Weights of a small multi-label audio tagger.
Model: 1.52M parameters, log mel input, norm batchnorm.
Training: soap at rate 0.0016, 7600 steps, batches of 512.
Data: trained on synthesised imitations of 52 everyday sounds, one a clip, 99.6 epochs.
Rows from block 9, named by matrix and row number. Rows with one number belong to one channel. Each number is 128 + 24 x the weight over its row's rms, rounded and kept within 0 to 255. All counts start at 0. Numbers have three digits each. After the name is the row's rms in percent of the matrix's.
# convs1: first pointwise conv (model.blocks.9.convs.1.weight, 192x192x1), inputs 96-191
# convs3: second pointwise conv (model.blocks.9.convs.3.weight, 192x192x1, transposed), outputs 96-191
convs1.62 098:104141159115137162112097123136126081097077122101124114135160122117144147151107108112107141148155124137138100117111168152082167142111118136145094085115142118159148108145068088139129127131119128078135171143129119177113178121140133154149115147154124099131142149130109098155122151133102133133
convs3.62 105:105135128137177142132158164132116130146153155176115153156146179153137153134123154159134118092150067160148115102144065101144168084188155119093127105144113136141113138154112144147115137115131104114098128117138119146118121104110139157129158106173131125122121136150135096175131107124126140129
convs1.66 096:093139149118111091121108102131145087119086136133133141174127161113142152126120113120160151100096120107177081137146105147160179118168143166117098122143155121151114159131151117117104136145157144089157127101160147113120134159167128151102145138131139106103122145107116123139118146110147091083
convs3.66 099:097126127129154134120176162168164102151119146147123152165132131178168125113092130184141147114129164153141135098167133124141119158190124144156134122139090168116125124116180133133093134170140131115108153086173100143147140129154156160132152137162139131103095120153136135136165130117150118129
convs1.67 107:103119112136167116129121183123124129114085140148109104111154117136129168138130110090180152102176138144152118104109106129110133131022129133124120132103146110117125116111115094114097146139137167184111109164133151112123121105092119098077112144151139139122140139137145154090084160073111143148
convs3.67 116:106071113092099112099118123113094093116114090077151106121079123086087102095112102123139113121098111089086139080129139127091090115103116118102115107098111098119113107107127108112105131117114102147101108087095096118094103093076109105113079113096116084095147127107100124110118098146118121136
convs1.68 102:113124146119165123123135135122145125116075120122113134106155108112105160133139133080100160155143124138164134133112090114155129107132149146145154096140133118162127120122172119106136137097113112125120121155133141106117148144140105147103133076130122163094127151114090102123132121106128097145
convs3.68 111:120109097124133116125112146187148145084153089110189122126117101094106139140155120134144118131124136158167159139131139131110118211124109220125104177137158086138153101106142134145118133147134111104114109133156147120105116145132119127088128139133117082125149057098194154127118163092117093141
convs1.69 090:119152149135125118132065106129144138129135159140132118151140159062092173116139099145093106146154165166099106147138159130115123112168075126119154156130145121117121144158147121127095167104108116097133147168125104132147105142127190093077105150122133100119144176069121159109150143099092116157
convs3.69 095:136147124130129157103122124106121161079124140169179131156129083135110131105104134129123126130163113137115141145164093170145160169102132098119141147135156141138148154152105104133146116060141129129135093140096152128126140128064112105128115149099165107159171105150119124126103097137120098117
convs1.70 099:138179139102158107109165094126112091117140142136157123127149094169149107110151127117162141151138167139162121112125083116102104114128173105147109142167147130105170094106124132107123114112155091138112126110145151144127133124121125132152147165153114117103146185124160123125137135171101144113
convs3.70 103:153140097121143108084116140147115164115175091088139134142166076152099102111125119130137111129088070119123125123132097119132126137097121167139085189104176114154123118131131136148135057122151109118132174130123139074114097177142134118080105089184107067120133080132130104119131121117149114135
convs1.71 098:097136110132113148125130149158104158155101139132139131194147097124098132135145142131125123097117098141107160105115103128146121123135119118122129142097137107085103078127169096167138111140162154129134123160128170112153107132121088136115126107149105136166119180154156115127169090138111149145
convs3.71 106:168132125100090133122134128107118130108097112128173126160128125142136154071115159150115126140114149111100095116139187183157115131142070122140101134158149148119081126097102158127101149105111090120146101123127065144115100086099157118153110145116100153149123111128159104154104092140141093131
convs1.72 113:115109104106151122135114049090102163131128138114122166143135103115137143111154135140128108141136102152130138130100133131113153155132070156173112113154094122111110152104135129148125164107125153127151102162157141156096159194216162087158139190148176135119084118131118127103127130112121126105
convs3.72 105:117123108132133142143129149093124155143162129126116116147120113119090119126136120108136145143127153128115128164119133143066129161132138201108094171168172093119142088092132140126133213134138120132131119136089150112136133107161138125115103129127105117109144059187147101154165115136135150161
convs1.73 101:101155151109141155121136142142111124149122137104130124172117135112159093151100149182161126172076106151120172144109113110111170124146098121151085077164106124101119122161143148145121130156160105156093160126144154139110147163098094136109130091116133115162088150105126171139087115133101156108
convs3.73 094:110164183144190131120157110098122126154156140155120128120135182138124106138126137131108131137131113089134119108092142059127150134147116168142131142107115168082184159171118155156138115166134120103122103111148152154123140130121141123148128132138131161101118098138148099130187121107177142126
convs1.74 096:133121092130104132099111118111164157149132101118127108085106109147142117152137151114126136086073172119160133138111156133149113120103185117116120130146110137142147114119128128114198125192113150100122163108119152118128158127110123142136120135111151137169088119111144139092174126149141094124
convs3.74 101:113110123132131129120160109102128113115141111096154168142125101110080101138106111146104086106078105143091106095144118106108118112122131118093088114106144095104112080101124102119096078103122094106100116113149071156116121134116118126116122102158130138118131124121115085088127089129128134201
convs1.76 098:103102116113145136098138084136122080168123154145134147086110145151161152137125090143170151127121159152160124084099121139117151108067090133153086126119097072130091104100133091088148137079167175146148104126104121128122102142119102087141143123161105164086106124155139133093162125117109117146
convs3.76 095:120070119102118135120100118141122067083136108119146116120117120126104129083127098140117137156135126135140150128164123169127075118087088109129122138141144133112133142116126122147114151137114108182096157117122120151099126154114124156118098108101129113103182145140112127130114110143148138106
convs1.77 105:089117151128138143130117120155142084142116117108120178138134089142109120122118131174093115122093116055091134136112154159112124129108159140132105107171159098137131136149144138131085113154145126093142105155103131110142115131129143133170077166146123111081131161108135155162171125153148110104
convs3.77 100:214119160126148105145111108107093103134134087136105089079136138093122136137148131137115092156141103105110094134062148152133107132138083132103158125101158104159110161131120181131137176135135116152146144157108154120105136133160106100139082139104130141155155133111141139128113158133100143142
convs1.78 099:189139125128110107106151096183078111151102127108132129114142113158154129128159104180139100114148113152140145135122064125145108115121138144118180141115132123145060103163104087156113104136113134133107148152115132102068146165156105133139166138112142121184115116148133143157076121110120119143
convs3.78 103:185132136137132070122128111115100087143096074095114109111137119092154118147094085154137088118108105142141104059118166146108132125093157149115123158109152125101117149104121103130150122143152129151148153106131114181089124106125121107128134124085110158098114122095134130090123133094084143137
convs1.79 101:130127166123139151118166073150115112156118111104121175127129108124107138143131126180105105149116087177142100117098115094102147134132149115162139127128157144119152131126126120095098149147121077131129153083109113146102175131118108105106113145179116135133114104099125161104066151122107157117
convs3.79 094:122104145156153124103165182119134117125132091123185112114175117133128128154136151142113157080098111112153075133143103126117117135147147155098153156130140132123125128111105092124151131127095113075120163113121107094115132116103133096126137076130117101118109128171129111125131135133187121160
convs1.81 116:123121146135080102133145170141069149110154145161168144134128131142139126149143112143148131140148153145144131113162135101108171111142123096155131135107129080129132119111128117103150137151107069127143112166068116093087144076112161173051179125118132115116166122119155116127183143115129133112
convs3.81 099:129110138087104108139128124096115150150126155120143043137142124124094193158120128133098122127104117082122122131139112110146149125117147093122140079135118118158125170116115153115145136109099087124136147131141094118101091071104107118135102131097156140097102161139103121124119095145140164154
convs1.82 096:121113107127107127111130144145161123148123163092104147186105160102149145114137119142153138165153090147150120155136113131158147166150132122157123105130154120129160125160119118129130098122154113125173092120145137129125136181118110141168155134147120135144113138148116079148091088143161104095
convs3.82 094:147129117103149126096106140133136101146126143146148140094132144132120088124146111127138131155135108137133148141154085169152118144117108123113130137134144141103115173115078147158130109098096079130091167124108155175095141158082143108112094135116118104112122118119130088127153100122099108107
convs1.83 110:132113117119074156132102166137140136092124102134154115117155147138101111142140127133113097131080079135109106140158135149145101074142096147119116103140118121127138084127117078116128146127136103123151105165117165123185135126133122166180070103126092152134141125127171083126151134150146140106
convs3.83 114:105090154109140120129140098157108132151112116145128091126111134147145122114105111088104095155112147125116126133124151124108107071129150006128128091121118106146107145132142083130145114100109167103119134165127140121117187124117127119110128177119100138137124217121072105102140125143163162118
convs1.84 101:153124105168125101132129118136119132127171118131130130127144164110100123119091086143106129110108116150159112133120150158135160100137147113139176123126103157126114115134139130137150161161096138108171154104129080120119116098132115107114130103125123147149174154150147120125139129096091131179
convs3.84 102:106100061138114148101138129145122129084119129129158151153127160158107135103173129133120137157165162124110135122142134134129101126146122111167138140158122163131106128147150105126130100112090137078132113156131114102167169123131146143138117133214176136121155086167121136120120078165158080101
convs1.85 099:148157112127144125127167118130083136145149134110145111169117168117130129158125096123100107146164153112134117113137120172136099098156143081099127120106136105070113142105115143075142134102148109121136112145150101120138132149144117162109129139141118093104118130129119104142188156158095137124
convs3.85 105:127097116102136163148171142140119170128141097147130098167141111122163113130145179139145135122110131108117077133114110162125127126148159122126152123151110106089138119134121138118123154135117121115139097137115073098132120080131129102184134145141129130157136135142154122119163116140148207137
convs1.87 092:100134128121100130113137115128112121100117180129135097148120147091130123126104111143126088162128096143147096152161088129129170145125123143145105115129114111074157114133088099153106133070127160123151122132152112153087107125132128132153111166179078131135075157145172083099081151122132124143
convs3.87 096:108136119108188145122154138145102102131152156138120139160165153152135107160099179159139172175109122175131096125156091172161143105169122114117120155148109147117107140127072134153148121100110099142130115154105120145108106105092115122167123171134145116137107122122120096129126117149146184124
convs1.88 095:157104146147113163107143172154124122084132130095147134083092136172125108107109141188102121142124118104123116157116117132122116138106164117187127081105162169106140140136133164195144079132167151165138136133158084130131101100134105161177079139105112166137163122160148157149101136121117128153
convs3.88 095:164136176116102111095099139119137127125085165138158085135172154124129101167133124142149108135167114186117115116164148135141139093108113131166116137150131143128132157100108104155119127119116163134107162143131161106118126157111096101102122158161125125157158074139136128119139136151117124156
convs1.90 102:113093133116097156146166081118101124165140120149127141175125114107127168132095130131171156141163149123120110126148108123129096110130113126121132121123157133134113146097155099119126118167132136128094135074149138133129131124143153149119096068124072155105129158177136111081109126132109126120
convs3.90 101:110131135127125147140127095144158119196194117116118129137126122094113141135137087167089103136174129128100155154138135101125149149126146145133148119128113130156143113139162156077099116165172111135123150095148134143153147124180175146105118130105136132110177089114135126122106159164110109133
convs1.93 098:118129127109125144123116132089100077113144103168145167120128111164091120150119141144117111147138067117116139124078144163162168104134159111146122096146097074103152075133090097091103134128123100099153159150093107104139072128115118097126081172118153118134182151119161115136131116130114121125
convs3.93 101:120114120149093133128092138121098140131131159125116058139139126150155142176107165119093154117104114113101097112112093116155158148136145067096137119144110074147133144142147107129136155132113118163179131139106134105102151120122163120114147146150087144099140163147116143135113135142139174147
convs1.95 107:145104144139097102128157086152121124139140142132150142150125108168158143111116116134170084125131139124112115105099135133106117103110145091112094090141150130167092119122145158118068139104129146128097126148122141084119126140112176165148143104140167123092150134095153144106102141108111136109
convs3.95 110:118122132104122161164118157165123157163177179158154102108132143132136134173170143136110141150147150103095107209139116147128124154135123094120124113145121142208144118132131135126151132122134136109161092115136142093144170091174134119133114125129168136133137136168139150166096129131131118126
convs1.96 107:127152108124132137115145172152127146133090104123124097102153126095135086145131171145144089130098100126151134128135065101135147096081143102127106089164112171121123146089154120141165189082145128138143101123129127169120137139125122104120145119163142153112143146132095119139117157122114130118
convs3.96 110:097105118133112129137103154154115111143130106114145128128123118115110134144193119150170147134149133125120135137138168130114104180123097207155089209146124082167079079098110106111133152112135123127116156115137118125114078113130121136118102144140162085111123022090152144125087122103153094145
convs1.98 099:134150130118147114147093172155098073117084134150125089134146123147111124154105116114122138116150132139173079124143110136152165104118145139123124125141134140162135128102119136134117178111130085104149162153163095148120145150156154093110148141121160135145152109127138124130102126135110072118
convs3.98 102:129112120121106152168117089153113189087123158114133117139092103129115132113171143072123130143126156113132159166138134113121176157142141114107131106127155090107162149126107117148149116125142110121155076154130138115149163129079162113158112129143127126137147120097164118134140099134122149095
convs1.99 108:124092132120162104121169157150117160141128154156131098097154120123108140144128119132122089125111125131151125092127161137116140119118117167118095110153134132154105119123193115168140115162155102156083093119155106116171139105148175130111146035162132143106149079175169101108149118113098134150
convs3.99 111:133126111124117123120137103113152126143134109080133103111099099120126126095119078144123107116093076090107123142125161111126080112083117117125145142074097111157157127124152118106102087117128180151118117108115152127128127127167132132053096105105131098114147100165072121108097137143105133139
convs1.100 098:134168112140181132120097114165121125125076153120143146099169087145088149118148141148109147101124151137132108106104081137128138109097133121143097127129151143147127145125119093110157119143149148145122113116140099170138134092151117144097190099120142067169161107121158147128086133158115103113
convs3.100 103:136129120160133078114127139106155105115089076128110161100132129128124115113153079157149125102128119113170172102124137142148121113074118133150130108107139140129122150127129086146152081157138129153116151127153168165105150165148076104105180074120164143155116130094127120124137149132101109133
convs1.103 103:153157095122151162136175109130144122139150093109125118113160136127157081134138111151111151154157122053143130158144124094120117112111081104111141107136104077098101121087168137142135153153100166093153149109101111166143117183082148137179106120125158134140144170161166127132161153162115155119
convs3.103 106:137089127131095092084101125166099145134135125110077151144135153145073097154130116120135103082121105134135128109147090156102093088144156143131072163091150137125095097104131089104104134119104154121083137087153133134037089120144067136112134128144107125115149126124093124086106111113133136147
convs1.106 109:139151178143170068128114144131124128128135145147104108074120142116072127153169127112097138092100097115077165121138133123132121141144120148144098096141156144135148126086136140127121140113105125118110097142139157116143108118123116158151148160141172187088155129090142119154138109101141128135
convs3.106 110:138105160165191133130125125150139163141154111191080133113148164134148121125136129113068128125113114112099106120122120142114128073154150139113155120110138105126189132128133125137145133131125104112138117159111179134167177196148152101169110136133144144095138119122145116155134154152122154113
convs1.107 118:140136124123171112161137130140098166136131123143105174130124169123124114103134122178144140122087148094085120131151124152126139115106156119110118123147122181100131159130119123080136146143129145091133174152095094121119113078167110162090125124144114109133137131090136131106153100118123106156
convs3.107 102:132109117141101108063118120101096133133114080130110110120127137121103112125148109104078122158139154159122138095133123131165129115083189131111105088082124117090155104107110125135127141123109122166118096128130154110125123129147119118132117122107138111130146100105115104145143112141116111094
convs1.108 103:072124149123137158105151190162132089148106158123144161135141128135132091131160123120117119146117132104170087125130075137157145115147096139117101125142127108122144135113150132115133069113123190127131120114129106132154133108097110160161117163092131141095170115165144109164114131188109101158
convs3.108 098:047142165132148151110141152132152083117086116144138158111094177146125136084161100129163120107145184116114137151156127134130128156117126114154139084132094154137115125121142063116164089162119118102119096077150119132145148125114141140167125126129152130114132179122116123134121124165125109109
convs1.109 106:122105109136133136128105093171124120068122122143121094136107124125146124157169144103112145160109168134116153126140111118081123122167130109152088111126131079130164103163129073118089155117114120143110124163137126126090100122117141140126153157145158128150133143145143094140153164133105164159
convs3.109 107:102114136140103113127134127129136119133142123130117153145163149139124118124133148155124133127142119164140117121136135123149135062158162056133105071157081165169083150123136111159188128124122085162136131116137152147141168100133139137155136098118122107131111197171108120115115129112132139149
convs1.111 105:091163121135111132121091112125130134179124153121137074168185156111076121118134108177161125151131132154118169138152113111155134157147168090129152155132124099130094110144149102160148137141122142106144141098148106141114146159094148112176145146152165134131123125146130100099114133135128117109
convs3.111 098:110131159120122136172156172115091135094118182163134059151134106107102165142109125137153143099147123102156083124076131090070100136174102104154117102134153117166142138125127150117093182114112128109134107117121076099133134108111103117154163113130143152149124176118137125129144118148148155137
convs1.113 098:093115156125105152128099132109120129142102100102125091082119108091102137117141151154058143118139167181130125130133134103125108135099093201154144137104102153124091147140152114159094135103137118120154102102137167170118151140122108124124104115119107139084122093134138118137102107141116104134
convs3.113 088:108125119111143154117141078106164085097143124148119136153088159115164132137124128136073108141134068107165152138132121123093102133130118123103085123134149126121149115119107138126123133115137113154121188127124099151126140074117154138116130149054097153109170184151112121126119110129102113128
convs1.114 086:117112135152105135137136135094122113081154111125129112122138130087186078152155142131122125122148157120136172148123150130130106129123138123144141100165142095091136131152129120135115128136100091104143122160180129118119076076133158100116132154110090111113134140102121151136117124142135141149
convs3.114 104:141103110144158135144175128100111148149126169138148143170131100145172138137127161141097176128124144140141119152119131124158179123140125135126124106140115103176127172163131153133138120135119162156160133173099139119143104116128131097148112128105107162137117119169165159160134130168126177120
convs1.115 107:111163179114120099153125116153177088104113104138094112122146116142106132146110128180132125140123104113141139127125112092177141120105161074142112101176132131118131105118119131168139111081120099124151186130188110150110159121119109157158144201099169124143125146156123129132100119130122112148
convs3.115 106:112139138138146137155126132106129128155147111171092152134133143173131126115139130114107124155130136156148105091126128147137112120110114070136169065111152169153105095142132086129132146131088168170118070189148067139128167108075111119141136160135123133114087172081085113133102101101128127132
convs1.118 085:147095120238114096102120147116116145136153131102122118137136117127099163104092154134081162083153121099132185147138106151085087158144121134150140130157105109131109128115147105102173141149135100196136134154144130118117148132143075112135133129106126127149110145144115135092101110112179131127
convs3.118 091:116105139053140106124131121060119120105136132093110142124133139110144084129099136125085130117115128121144141135166132133134146113169100131110109122110134111116175118136115103118119123088177073176122101157092116147122125099135098152170143137092083145161150128103120118089122172120142144098
convs1.119 100:122135088128144146116098095122086083154090134118129121099121129154145132130149114139195154105116171140085174103118118106118128161100128111125129105130106148136107117046123099098125122167166148137119093122108136111101100079119121095169134122124135111109139159131125071156113120138128109153
convs3.119 095:147182106111111080114101135135101179132158144096108119136151140123144104149106099145110117109096133116143125152123173124131127145143136130131126158098100117114128124100169117138133135136101184121147124158123133140138126086182115116101191133161144114131130125154085163139137162129104139150
convs1.120 109:103158124150162126127098149152106156133125119103120111108097144145090139121128115127125140120120154143107133131116108154108153179116073161162161126094135133109093126149131100117136143146140144154138117121081127124106132113118083068206130087154122130116105138111153138101142105131128118150
convs3.120 110:140083080114110108077113091083115128124108082094151127123084098089100109111113114138129085124106104130086163133137136152110103093087140120120095124090143115115123098115126115112105110158125132175093135125110119118113114145143107090123111139090101112087173126090078110111100097112126110126
convs1.121 097:144102129123128153115147175128096129127100141154094139103184137114137141153110120113162130124170119087149115135131115095096151119118084099113114111102139127128092113097148110070121138098160145152158139134117146119157105128093105171060150117116136119148151139149146142140175111114106106141
convs3.121 101:135135136102098116105127118115128088156100077102140111083124096088103114113102089119142122144105105109104161100141164126116135095101105105119104129097134104148127143127134105127119128152123137158093163112094159075158106097095096107089077131126135109094134144126106129131112117102082121117
convs1.122 091:143085102135134124007116162145107125162135103089087152104164085120140115118061133130150137129144117120137135130124124118110127094148127104128146122154105137149130124104131144138139112118136097113161118156139066080145112106144142130105116088130116128087144114126113139156147124109114136109
convs3.122 089:133146104136105123094062130092113162109139127146118141143137132139144143103088152109111129161137145082120148139144137149134100140164095139101123124149142129141147114119133093097124090145105115131116129145067098139113126136125132111150159171091075143128121094141104123119087138161156128074
convs1.123 091:103089184142154118157115131143097150119149113165105126123125123129093128151068135109102148117092093125103155139125152144143112126129136146124117121122113114123135155174133154147093148157135102088128076162152095131141144104147101112143156085129145154102117160135121102142148101118179165128
convs3.123 093:139142169133154081098119169102146110164135113121108141077154140141157164116140130132112139102124138133129122089135124104117114153153110101166156124146129140150173137110159102125135119146133160127133161163168125143125121154118146088153137110154151140145121142103132139116136114125128129170
convs1.124 104:132113113132120094143105134142151123136104153178109074124122103127136120160136119152137145136103078089111128107129117095153138117144133110165155088145143125175114079149128149139147195099144111147139177144151130120147153127114138126089146126134100137170078157107132115146107153106078133103
convs3.124 092:155110135179137110159107131099104106156117145146120158148118180144185170121076116110117087108143123143150104114114147128124121133130141098110117113132147122165121141145115093112146080095134113144135130149127137162117121137124134104089169147146138122123118121116123162139136101117160175153
convs1.125 107:111100138118135150095160109140057141137075141145152162146175119112129161143128128124163138123135135137122132103133124090166121126143137127111081104122122118120120120132164102103116104126124126137119151090095099140163158152156148093154136121137108127102177108124145119163140140174121115142
convs3.125 102:095189126140109155141119137113093112142161106155133107104098120133155167092136111123135119112133155102117134177111155133101095108095139118109209062099121176130156170143143120121158137170136064133116107088117117133160159125146151130143168159119138173117149138127128129137121152149099116114
convs1.126 104:130093141126115107118191096129161117137123116149118131141070096139140125129107117115141021149120114164154121152124110087138070142084116101108099136122135138140102095116146123110090158130117111109140098135179114077176109137150105106134141085122126144119126084127154138120175178149157113157
convs3.126 095:125118103145108124109137153124130132118147145121135144153145157141142146169159142155182152138178093105129108154112128175096129084153131160159116135188118136145100131145128143129169117122144118127175182136098159127140107115174101134145154117118136122121132136144146120159144186148134119087
convs1.127 103:151156128136160135120099120133149094161150169139120129115130095132125153132153169115076081117120102083127119145124110160097129114178109156111088174159153084101098150113135134130173195135116172115132122178109131105119139159127123111122085140141095139096176141144141115150141155084158144117
convs3.127 104:162088140128111115160108121111149137098114136111109084139108082082125110137097166144141117105072147162145091100111194100083136132099158134093139114127147090146165144133113150141184166132128104138134106083145116079110133140110122145113129122164128162152134110118122123137161128095164141149
convs1.128 099:122143127138148141141120119091121119069089108144171162108110135096140120112146162109096162120124114167088121116128168152129114122147132138155116104185123139085139112118124139120129129137138121115126144118122139137155117122116107115142127129180088137135152143118149104189129111136147114156
convs3.128 103:139161143104138127155122122129150090128118110135127154098118172144137103080098103096140137135117107140153152107137167134117066092139107048129141098109134126125112092158143126130136116138125139117131124181134147167148189133123092120141146150120120141092119181092096145099108144144136127115
convs1.129 098:125149140131138110126125106134106149113101155157155121137127136113084175147114141111112120089108125135119124114147127149145142103144158150128123107133136118098105124153172133116144102093140125101157154130115140100091096107168103092115136123108105114115154107119138106131110166113093118115
convs3.129 107:125109145126161151143168142114093154125151120158131108166138107152141130125110176116105142113120108124135068116121117172106154130136148127139166126104140106136127104148125125100124127136116140106127116113102092124120101107092107095161115138124136150122095136114128138118171122117162229115
convs1.132 111:127148115130164129123106164140108132153099108104100123147141124116102132139145150113055097143185129145138135102135117119216138097127135111093114123164139157123129133098150143127107125183100117088110117161125097138095150166100113171119151140157161146134149109127130126078137113133141112152
convs3.132 096:125134155140144151151136144154121133104119139180142116120166100133129150165121142118105118134131135107169069101152127116155139168153161135160131103138153155140103120173129084124150093116099124135145137166132120122140120149116156109142144095148148147179106149127148134145135138108177167153
convs1.136 096:093108169134115137119100098102128115132121142157110089133094117064106144105128141142105140094117142155120134166145141123172143133081131135154105106145162112122105124141091084139113154138152139116099089140149134091125079149135097104137130119143147132102074121116123098162143154130164037124
convs3.136 097:117092175139112122175114139129163129160104125134101124114121119120089132134148129141157129118153154110075091143155212128091148127134151099120141138163092137117129123140139098119148171116139171078163098102130147079156156112128164145122125101119130144107098119121120150147137131144135164110
convs1.137 125:135130126127094123150128109138071080143129137139132137109121110133125132153152138090112144126158162131133101152146092123101147157093109121175154111112117078094128141110096107122125137100089147169120116090157181139174109118068115080148109144138122139113148129145121114108165126129127129108
convs3.137 107:150103122107083116072117108090110080157130101108137113112120132109106132104118113144149039113136136130139115092169134105096119130100166144103122119129097123098141103119116122112154193141107112110117165092112081151118090123127119110121111106126117131119159140136099103086102123120119134102
convs1.138 093:129091139233095098112142121100128092163125132093128129108092154131114145112127114114129132113115133101137130114115144124179149107084118167171121113150126136143125131082148182135100142112079128105138139106125128129089162167119136115130136120122129130081071158134078132104109119112142139139
convs3.138 094:130134094191129156105093124161140136119123083150147135116093145108099147117125134132144125105116111148137099136088125102091106149106158124132101136152136113116091153095116148100110142104063136102134177082146111172076131167096154119091095112118146117079122134121125125161144079099124117156
convs1.139 104:119057072136143158098167131132134125151156153133154125151131137108137145144155124100149118091131111144131098111159096106132129111194151150112093101158168094133103144154136123145164132153143138126124102150141141128128129157174102141123116075145127159204116111133120130092124134099079101108
convs3.139 108:169168135141147152171132157160132146140144166174108121099156138155145147110166151091077135116133134139149123144126158130167171139160106156153176137138135145159178141151126162110145128125168143109136136141141195136148150160176122135108112078125162141140104126174129148142161170103156107134
convs1.140 100:150139117132139119128182159127151136126184112122146125130138100161086168141074119146127134133121089142120126121128095143107109139151143106161095125149079138132154147152138118136158160094125123114103123143118123106105102122112128168093113126117125160085128158154089108119138113146113161139
convs3.140 098:152107149102126093134118125125124147134130162152117144180135081110136134172112151116125122136126130102144124169144134126104146103141125128095110129123176143124149131122150138128133149108099106151140083177118151153120097125153140101152142149079105105111117158168120131103117156128101122115
convs1.143 101:132148165114191130146129141114134148074119151155145164173126096117116123152124151125121151155151185138119142109119121144135149123103131165122151098119127100123071115124142109130073123119119135079128119165139105134156115148098125116172201125127120114145205206127165100130125119126134142140
convs3.143 099:134157112133179095138165155105162103149165077168129168156142129074126114085139099128150136148170108108128151138135144106152139121148134189131146158136150178082129135130125142129081103141133133079092144148156140156139127147151152145149126129113105139155109095097105111121137128139108103121
convs1.144 096:118090133127165187125154099112109129182125142116127115144146080122120147138140103156175137121104112119106148114132116153152136159135126083139107125097145178095117134133130108164137090117146116133136142141154083129101109163112105122134157100165061151126083089141140129163115105121092145164
convs3.144 097:136140105116099128127106200154077131134152136161101146106140150143103137117185170132163124118164128115120110125121136145135142121169149092144131107125125145145095118158132135142124150117131107123103083151148131104153149147088110145111179120170164125163141130148149118154126116114131102116
convs1.145 088:151132142165128113154160128135128124110089123077106108112131178112154140223141117149119130095116130115115142118128067134132157120148088143131134164114129148110133138144159121126137095141156090114132145143149173134151176151120097118122144101134104130090141141113116134118118133102127135099
convs3.145 086:125134106115084120139142133099118137137145141137127168161147121139132187116134159104086127141156165132109173142123142149155139118151119143115140143138100128126140121093120116152126114060120127134162144106093105126121170154129137155127182175095107139150141134133155168128131152121143106150
convs1.146 097:114119178118161116128164122160129111169125140152110077131154113144088171131108109123142148107126138148136140107139093127146170150131141127150129133130126131159096096096136152107088131135121122082125104130150134112156170096097123085117110116153090134157171127123162171150106143160095139136
convs3.146 105:142125153109121116100132090127146118126075136095111132106128094147163081139157109143148154105118136153111146115158182090155121122121122095137139105110120134127130123168159096095118112141130151161132141120122165099134156153124133149081079111134137156123100123116120114127130125112076141174
convs1.148 103:112076144129134121120115136161126140130117107168112062120108125116134125114147159187159142090095147104106086133136133126133126135130119063108089100160090157155096130147130089154150119157141118108117118141128121061109118172112161126105145138121161135131150133148190181127101115094105122147
convs3.148 101:149133124084152114106109122136108104149194107114135152100152124150130131107164127134110139146110135104142168126164117148148124115123101081130130181120126138129089129114137116170158111134121110151103167139099154160105184137152111124093125115130150136129116118094085133097095126116106130126
convs1.149 099:148099139126167091128122097124130121145122137106101189106123131121170162137137141138105155145151120137140126128156095134139144125130143118148106107116134108131127123100110137103124098129143140130124128167110101136136135131127121133146124167180088132128106137111110151142088140161172133086
convs3.149 092:133150133130124170158090100123115108137109147147128138120099142163083145148160150135169158173155152103091156152114154141124123119119129136118141138162170132073142158088141169147171129181168117123094118147109083154114134121149129160177170160132156169143155146139171164144145133134093146115
convs1.150 092:136120133121164138125171159139119157114129159141130144113126129112109128126107085147130149125156110134139096174111131104156142144151084149137103095157110130081149087157124145111176162112104114129123140174136120166156146109117072133154135136140128128100089125123128061115103120119149142060
convs3.150 093:143100106126090120113161107151164131075104162161140132115127155121131139107105137164135133114137148146112117120136097146149078106150088125130135110137155128100133157125127162150127104091101074154102116127133119194115122144136120163161130113143152123122146131132140064139099106120096119164
convs1.151 110:135128121145127127116117099153109156096142136120102075126153118120077158137147117107090159157108117135139117110151113157146142158122129121124123098139127162110110095135147122123112139139106132127103161155128121095097184124091105167124142149153121144118159121161121137099105172136111138140
convs3.151 115:142119134102103111131130108103130115105150102081130127108091111135126124096118122101108118153115113089145126100172129122136134150091092125157120123127106136132111095119110139102118084129113130111114116082107101155098089094102110117095122084091133126105088126144119153108137117132137094084
convs1.152 093:114089131145129158097127092146150115129154127160136098070119130129170144120163130129121149072109125133172131105125131105117134139134156092134145110103127157146098096078125153102156171165109094111105118142135131129170121129155097117090152131093085116137113106114176126124097164133166111148
convs3.152 091:124156139124129135111122095105141151188103140113138123112121132093095122190102139133130123098106162099144105091113105092120129163151171121105142136117119112151154128173138126083129150111109135112121161165151142164113153079155087105152108125151104107088086109144107109115145130121146149156
convs1.154 097:158129134124112129132110152142119152151140157097113157132119128087140098182116123127150167160136099138135129129091121136130153125148123123120157119096113157095095127115134218119168143090122111113114094128120087113117123112117158164171122090166084132133133189138134080128141090104135138163
convs3.154 096:106129110139157133143170122100111131104145123152146166144131125141143158146099124118143146124155136112135149117092120184141136145159135128127112118153152133162100150145113141145113122126125103100086160120050128150152111124140130103164152144130129155154107151162130168147133134161126095115
convs1.156 093:136163113121155141110127099123149117111125123112061160140116127167172098128144130138143160108081097121112120174119133122139116153167172111138172116144115127071168201110115146133155146150135094149151155097112106152138170152104125136112122154158154148111150145102108107154121140147121130129
convs3.156 095:125132160106108134122106107147148128164144158139063093126129094133148120139142115115149139101120150124130127149118142107102086098151128153110100138119114142170129109121128128098148137139124134098147139102127131081085159107094163133100121089173130147113145171128131184134176137093124170134
convs1.157 093:083136095131147148130115123107103162138111100086104120136160107053117129122163155116123135136123125173092143161121090095138125120129117136096132138199132137125128165175153086147136178126108148130128139129132130151153137112084142076147133161127121148095105109116128109126137099128157123156
convs3.157 102:133189147176179095100104073104115119119073160130111158133149141133186141139104100137130121145133115091189130143101127115127128145154150124117147121128135167122147155170155162158143080164114098149173143189116114162131129132132132103149150142117088095157130134146157169141138143139088129161
convs1.158 104:125127121126124116123111150170102157150127127141100135171166111107127169135123130157146140106122159119121141112137138111171102142139178187112138131088153109108108126095114161134157124149105100138129117117118145151108161126092134106093137132157179144104116120120064114116142157142165150154
convs3.158 101:121168121156116137173106147124132150120161107145133134123077156111145137105156128136133106153120137103085142167123125131088087146122136182124159139124156129122149097148122199125146134148179100133110111112145088169163089122135155137169151168125129148128156099127200134127147167146111101114